Rows from block 7 of a small self-supervised audio encoder (BEST-RQ), named by matrix and row number. Rows with one number belong to one channel. Each number is 128 + 24 x the weight over its row's rms, rounded and kept within 0 to 255. All counts start at 0. Numbers have three digits each.
After each channel's rows are labels from the 100 clips, of 14848, where the channel reaches its highest value: "loudest band" is the band of the loudest frequency at the time of the peak. Only what is clearly more common there than usual is listed. The data: single notes of 20 synthesised instruments. In brackets: how many of the 100.
# convs1: first pointwise conv (model.blocks.7.convs.1.weight, 192x192x1), inputs 96-191
# convs3: second pointwise conv (model.blocks.7.convs.3.weight, 192x192x1, transposed), outputs 96-191

convs1.79:161131119130147147124124136135142125149113142131094138128113123128130138115080143112089161122140143101160115144084129126125109160122131079121162158166117104121150117136123128121128127107178115093100114156099144144108147120139125138104100120112114104164091137097119128132143109106078124107
convs3.79:121139164160138124141111151149104125111090136143187148156152143138110162122189123083198169134153142174127116143147122147100120171109141108119141106153120124146133138182140145145121152126123131160158110123136132139137130153140126144130138127115137140165132153166131106183133107105165150157
loudest band: 4000 to 8000 Hz (58)

convs1.142:156128142127174161076125136115135108120145153121068150148096116083147075169104173125130097112127129138137124081144149148131141135158114131123146155098110124091129177108112131182110119100157145099134092171099100116091133164158107151143109110130115122127136137131161116107155128107131145168
convs3.142:142143123097142078105118130098124103119136091126174106135130135123147141107129181069121131161136162120171096135115107101161130103145142117112127123127124156122132161140120144128107111126127087112169165082135118123153163211115142115064103124143147114112099158099126133105185123118105109153
loudest band: 1000 to 2000 Hz (41); 500 to 1000 Hz (38)

convs1.160:134102111145153129167115146105136153141140182126118107121101136143139120109104141164148071113120160091163119111134149091135137081072073126073134130135152174101148130126151119171122139133125152147126154128150143162134132142126146109097107099126099120153120096129116127139111104142140167131
convs3.160:063113155125146126120142139078119144113120166136065162087144086126160112134092140121159129148143123117159132110122108113084133105148172115104152121152145112120138114169140151125127153121096131142113115139126135133117117121111145085106152106087071157115113135137125144091121104134106132115
loudest band: 4000 to 8000 Hz (55)

convs1.47:158130089165158154172123105114110111148149135105117103122146145140142104153144114125104139131129129130186123128116122136137169128109118125159093071152161091147139128100136128118097121155138120073129111119082109080124104148173124117140166146135172107177087147117070129146143181150149157168
convs3.47:117123162124133179113157131163087154131131123113146147170158128126118117129167144114122170114095109102118145153117141130136155120135127134144116080131152083106127156166114130112133150160128148130109141094108119132146204153103117109135105049150081108113167149118116174131122131113118108110
loudest band: 4000 to 8000 Hz (34)

convs1.52:124135130118102150150093105176131108162147163156146111100125144146125147103090155150093095129116181142164111129128103103118129119109123085125133132132141133122139091131142157138118128079144134138112134133117122135117127096131148160126105093106151130117105133162135137137160148103142131137
convs3.52:077108141119086129150160133162121176092143109147161137111128126099118107178139147128144099152114104118120137131146105113128094115187107119109102132116099128118079098133094148107093117124181124143150113120123139132144130090130114151118075138106106166129136146096126120118128144145174114141
loudest band: 1000 to 2000 Hz (25)

convs1.104:155122120125077154132107174113117141152164168144135123071135137125097120150127099123113136131099134112167129126093097113142119146125070101146131121153171138134128156154147131122128144104111135129122116152131148119113099110133121154127131117093089151143116117142115116139122085142143163122
convs3.104:119133130143102109111156138145143138096085132122110101146143132130156117127145137014103141134114114153091127111134114112119125117115100110164092127119146114117107116147072115127124130126134127154125122121143131120125107144116157140114139132140153131155101142093139125133136131127094092107
loudest band: 4000 to 8000 Hz (52)

convs1.63:123108149121113113111145125102122110120108187144156072114111106132159106193130120118151133135140155091113091113112131145118116131169172137137135115142128119121139129129141106154097104159114133130171153133141124142139126143111137144130174184121125149105179130121122127133131160136139107151
convs3.63:107056104103165105113125081130132167127144130094119106088115123130140088079157147173148131095093136120117073157149120150113153118130119123103131139114112101152097124132097122123175122069126106158101113142151115113130107149114125118101150173117103138106112133144135119119118141151117115146
loudest band: 250 to 500 Hz (31)

convs1.185:136097121130135131156182154188135128117125137120132137090140103129142148152133128159116094103136164154125146118128174118133120143146118112107103131140139125104111121084088091098118114102122123141159141115144112206117142171149117131085122131090119114119117165155121156112156133118123122146
convs3.185:105129126113129129123146104125115139143110149144109104137115122100121122110152126124104109119098135103132129129142126154158147114150104111142144097132106140115124150148145115041115132092045106174138095092147130138103116078113073135120134142094120110130095148133112162128129097127139135111
loudest band: 250 to 500 Hz (35)

convs1.152:144140136123072152136144155147103144147134115096144123135096142104136137149113127089165115132128099139082089165175137125139132124167115177147132117144178113139149103121119130122145123128086159115089144159112122119087135104080115145147079122099130156084127102091128154141141162159135077111
convs3.152:153137175102130098153124100111130120139138068097146136108155103088162087126100152114112164146128167145166125120145127119132131118107116130143127144143150146162113118118141149100149089136139139129084061113147117115106119138151149136128135153139103102091152133162183158078112155163082094125
loudest band: 1000 to 2000 Hz (37)

convs1.57:134113122147086177150141119125125117098157132110123117104129105104139178156114143152122110128154141161107135115128100126127126132119144110138129159131118135152109156124146102140125115108103089148142122156147101130095126133146139103133128104128095122117134113115144132118150101140108115114
convs3.57:160134105097151101133097125087167176095144151123120153135117145086098132171113070138115120118142145160091126121130110138122163111174127153102120144158148130134126104172131165097124148128115171152097146134109174123112122123132152126157149138140117137124080133154092120142112112122107108121
loudest band: 250 to 500 Hz (39)

convs1.76:149159155127120176147124131142187114127109116124126119130117146132156143135127156113060104149179120090168139141129127106153170166149107072156131138125114093104153118142137157127077123060170121121132111132130110141132147116107095118149106126101127154096129112129156138113149107084132100101
convs3.76:146092131115158104130127122142134144147085155137105116110129160115125103114091140152183123134112129108127112170159089147128105182132115082120170174102137136168134143130105163107156148066148140111160129107102145112111121148146122105151107165159060126099133108137143136176159134208147140137
loudest band: 250 to 500 Hz (35)

convs1.136:156161143124135136156090162124130138132123144141128172145123136115113125150144156112145117166107132153140146139129146135157157155166141112132138162169091150134098149144149162153135112090114150151153103140188160171091147113125115123095130129128128122106114143096122112140167133042102131132
convs3.136:151127170155120137107147117164132074133159096139176156147166132109167111124145124131105137157162104172138172125115156152068124185132138112138091066107087098115096148140120146145152128153146117154151122123166155113126151119167144131124147135158135143166151144093130126152123149135123124133
loudest band: 500 to 1000 Hz (53)

convs1.4:118118107116145136180108112163167137047137170110164106120130098142120141102125114111146141139136133115122145121112123133131136123144124102153154137121131160151125123096149141128060134156101070082121168086087153163090088128120090153098111118122092106109099139093107109129152136153139119154
convs3.4:130121116099122114111118106118119082127115103115079108071111112148109091115126122123080059120104117118095111127081153103148107129121122118128112114114080117136123113102104116127087060102078128115145149134122126104098104094116094082107106118142148116124107102101138068085158109157116114132
loudest band: 4000 to 8000 Hz (29)

convs1.89:138119127138137145126107151151181127115096121185157106155136130095135127104108125100126153113109119117160137182112135131161149176137131100092141175113134144141109120090129134113166114121123131157130115118168143133143173150139122100123132135135120141131110152131114119094085123148124131121
convs3.89:154170089159113115143117110129120114125175125083134107128115143118119125120110163112164124132101119133137107106156140119139111164122131119144081126116139142109151137170102138155123134091130117090169091166131158159152174114170139163116100125149143157151132179130140098127140160083129119171
loudest band: 500 to 1000 Hz (34); 1000 to 2000 Hz (29)

convs1.172:081126137100133137102157123134108114104163131138127117129153167149157097119101113105145100137134133147097143089131138145122066083181107147160148115128150132138148135125150099126173095140119145043147159157121130115121138148096125140167138104146077132101096105150125143160083115128104104123
convs3.172:188128144119091128139127156133156108090100146146100112108135141168134156122100134112130137127120144136121085129091155135130129140089130057118160153130103114096140084122122163128130101143120111139130104095148114148139112142117114140087142051100147106137139115095120121119143074134100095116
loudest band: 4000 to 8000 Hz (33)

convs1.33:147099123106151154107138109140109151107142153151137109138118117114162135082116083143120130150126108127174133135119116149175084111121148116146093110120144108130170145152173137159129141144151115148167143138098129093096084159126139080116139119158162108120085169139099123091173127142087104133
convs3.33:140150130145097127159149129142152088192124132130141101118178104120134111120165137139083189164129148095107132144127100104134150146087170133131118126135132117122125115137120116103140117153123142125108126117085133081169154116094142126116141106144153119097117126141159164182143101183147085113
loudest band: 500 to 1000 Hz (33); 1000 to 2000 Hz (25)

convs1.25:137118135127141120147160114148135102091148128152142145128132132143136139103117170170131129149114107144140118108161112100108054131154138132091133137116122107122167113139148061178134125153149125088148078088141125140130142122096139129126121139112157118107125115152105109145094152103149129176
convs3.25:119090138106148139138094119095116128145111177156153134132124158142138081124105109114116087123159143114141119096132139121163182128156078120141139133127122137075148158115113135104121139098098143145128103079113098140127122170134105146050152105180123142117122130152109142122142118105130114127
loudest band: 1000 to 2000 Hz (30)

convs1.109:116124120161137126141134146141137124151118107104111134133138114142102119119108146122077117090128124149120152128139129104140144108111129119102150118130110154124110143122095133112157102128110160172145134123127161104172145105091079109120146100092149158099113064150119115102137134123138132096
convs3.109:113140120152126147103137137096097137141112140118128157123076131136138133125146079110089142064115127091125143139097123141151123142158104082109097138084131149137144092076125102133158186098141130119136122146135143095093131128106149138143132121155123095135105104116130171099154117133147085109
loudest band: 1000 to 2000 Hz (53)

convs1.138:132101113162144128138118146130148131167183078158100096061134111157122126155117120113122144120077108127118151137130128130120175122108118121182107141124110134154146189148139129149106130085095120122113149141067149140120137080152106152117102104126123139133150144132115140133117151157119123098
convs3.138:157131147126091147123132135096122134206112108112095178163114147108146093114107171107117118138170124132139138106127150108135090157089112144073070120144128138146119144139111128094074089142115162134112113122131124111127104101110137148143110107098142131130138115119106079132137141134144109082
loudest band: 250 to 500 Hz (36)

convs1.131:149118143140137102153116148095167136144143150155124119120108141121143118148139131133125124081133130119164133100156124067135078116107118101106117136119137157131119141150108115150150140117156146117117148139174162114149127179142180127109109135165172109070121136124116151114109095154116172144
convs3.131:125099113148081094134136164130127107112094179137112129128162120141159153117149138108118191149137105091090124137145144112102137127105136136127117115149120136096119115142087113114129162154121127184157109183101106150157152099138140109170141125117097110122072092124143090166103108120127113129
loudest band: 250 to 500 Hz (52)

convs1.2:140090099141087129183123124097139147175110139154171131060105097122172123171136146161111159129146142155171114102107128169120108139132129150110147096149103085117134153146051101137135107091137134118075149117142128116144134152157147122099131137130128145137110113177163164122187128106163142132
convs3.2:122119140124162074130106152177155076119139074104140114137143165140137131093144090104210106099144150164144126124140117095111106124141095141124099158129152130116122099099111134113141100131124113126111161114155120137139174119142129118109176119116150149124174140125160106136125071114106124115
loudest band: 1000 to 2000 Hz (26)

convs1.7:138117111112164112142076102106114098192105165122178106148156151126109116123126111138121095113129067110169094139153148141112090143147156112142116138119132134099139134169151110124164101137126162157133138158134169113161134130116130115113156080147142122106141130140128105123137157158087135108
convs3.7:079144146153133144158160125081127203070153119122149127105131092102154123169151112138138096119141107102117092136110130093117165075124146125128126122119125126135147157165154150151153128142065107154110111150121109108149107182092158149169122104132105113102118131123118161077126147133169145130
loudest band: 4000 to 8000 Hz (28)

convs1.175:147091155137139125110098134161139115119140127108161114139120142161122136122068130127124116117159098162093141125136124175085065158165119144155098164140122083143090168127098127119120131133180172135144132155100150133134127109117173149106169152111157125141129132118144105127099088140129145159
convs3.175:176135157133119121063177142122100149133078174131095122138148133120150132121074113130134132156110125163171111119149107134132101161131109130120137161146162160099116101133108132129140110110157125098101147161119121090143141115124125108138164135191145118137120158121122141136160127121121142139
loudest band: 1000 to 2000 Hz (46)

convs1.141:128149112146129116111152122107104108111109153148179118134078112146092133124192151130119154092106125110146144101124122103108098178132164119109138157129099128139119123112086123142136154136123079118160139105136092124091111132125152139095100123142110125162133079126117107097109158111094120119
convs3.141:107137127110106155135142126143132127126159166140147124125125153105093152107103166127132113099114108094100149118133139104135136104136076108139174146097146126165116132152152127161127151128157183111133121116154154109109140118160106136124152139108140184112141127166108128104087097080130110159
loudest band: 1000 to 2000 Hz (25)

convs1.97:130124136127156151077128114156157127127151170113101104118131119127152122102125165151161135118087119088093125128168133106125138179105141134090126124114131097139161143117156128082094166066152134171149112133176139132083120145157138128114124111147142121103094097124129157085129157066134070137
convs3.97:141143159118130133130081080142151120142117123142114151131136089192129113144139143130094102118131139150153136111115101144146159112108140143153128204140122144133143167130121157084131120148093125129152147111169151161093114101155111107111107104178105105157103145134100136174077150088134151098
loudest band: 1000 to 2000 Hz (25)

convs1.1:120108120137096130084138125132151110077132113156129166136131142094123132166110144055109143080157101087123105158088152088130136123174143135085136066132125122126146125128112129128152163164125127122145150117129156138142141125100104083128151122082103085119130124156156120147136068132170102141
convs3.1:106131146111107136106125168120123123127108182106126110115124134141174118130104115158142113092108161178142119134101140108164118147086122112093163123174080130087083157115135120135131102123174119109162144130135128137136121144150183076182093090096121153117113164147147169114109121104138107130
loudest band: 250 to 500 Hz (47)

convs1.98:107123141130136168109109144116144112088148150108121126178113167148116140106119132128140129112116096122140121123137141162127146129219128120127143126071112124123100157140105137131140112128116105111120132140143104092102114125121149115107119145149121101118101140126117092136147106130159135141
convs3.98:232107129136148109099251149120119197142121136137156128120135120116144158106122141108124119129121114116100137138117114126129103151137142142135143134132171141105133134138139107156123107115074093104137151119143134152136143159133182125105129116129122131139119130120135144163107145118131140155
loudest band: 250 to 500 Hz (32)

convs1.69:126137134116140107157109144116142136124137112123124105101082153135101136073105113094116110117118109134125129165111102129154114139151102118188143139127133182109128124153097155072078132080121121091176114157136134140130126106150084114147155122140103126159094147103181124095099108116129138153
convs3.69:108100116127112161104139112100122117107150102131129113146136094124115091136133094125126103150107127110115127133096123136103127137171147131100083109081119063148148133123153140150185120154154151117071129101153117101108100167142136115133126106104139123102082109127140143109088066099115136082
loudest band: 1000 to 2000 Hz (25)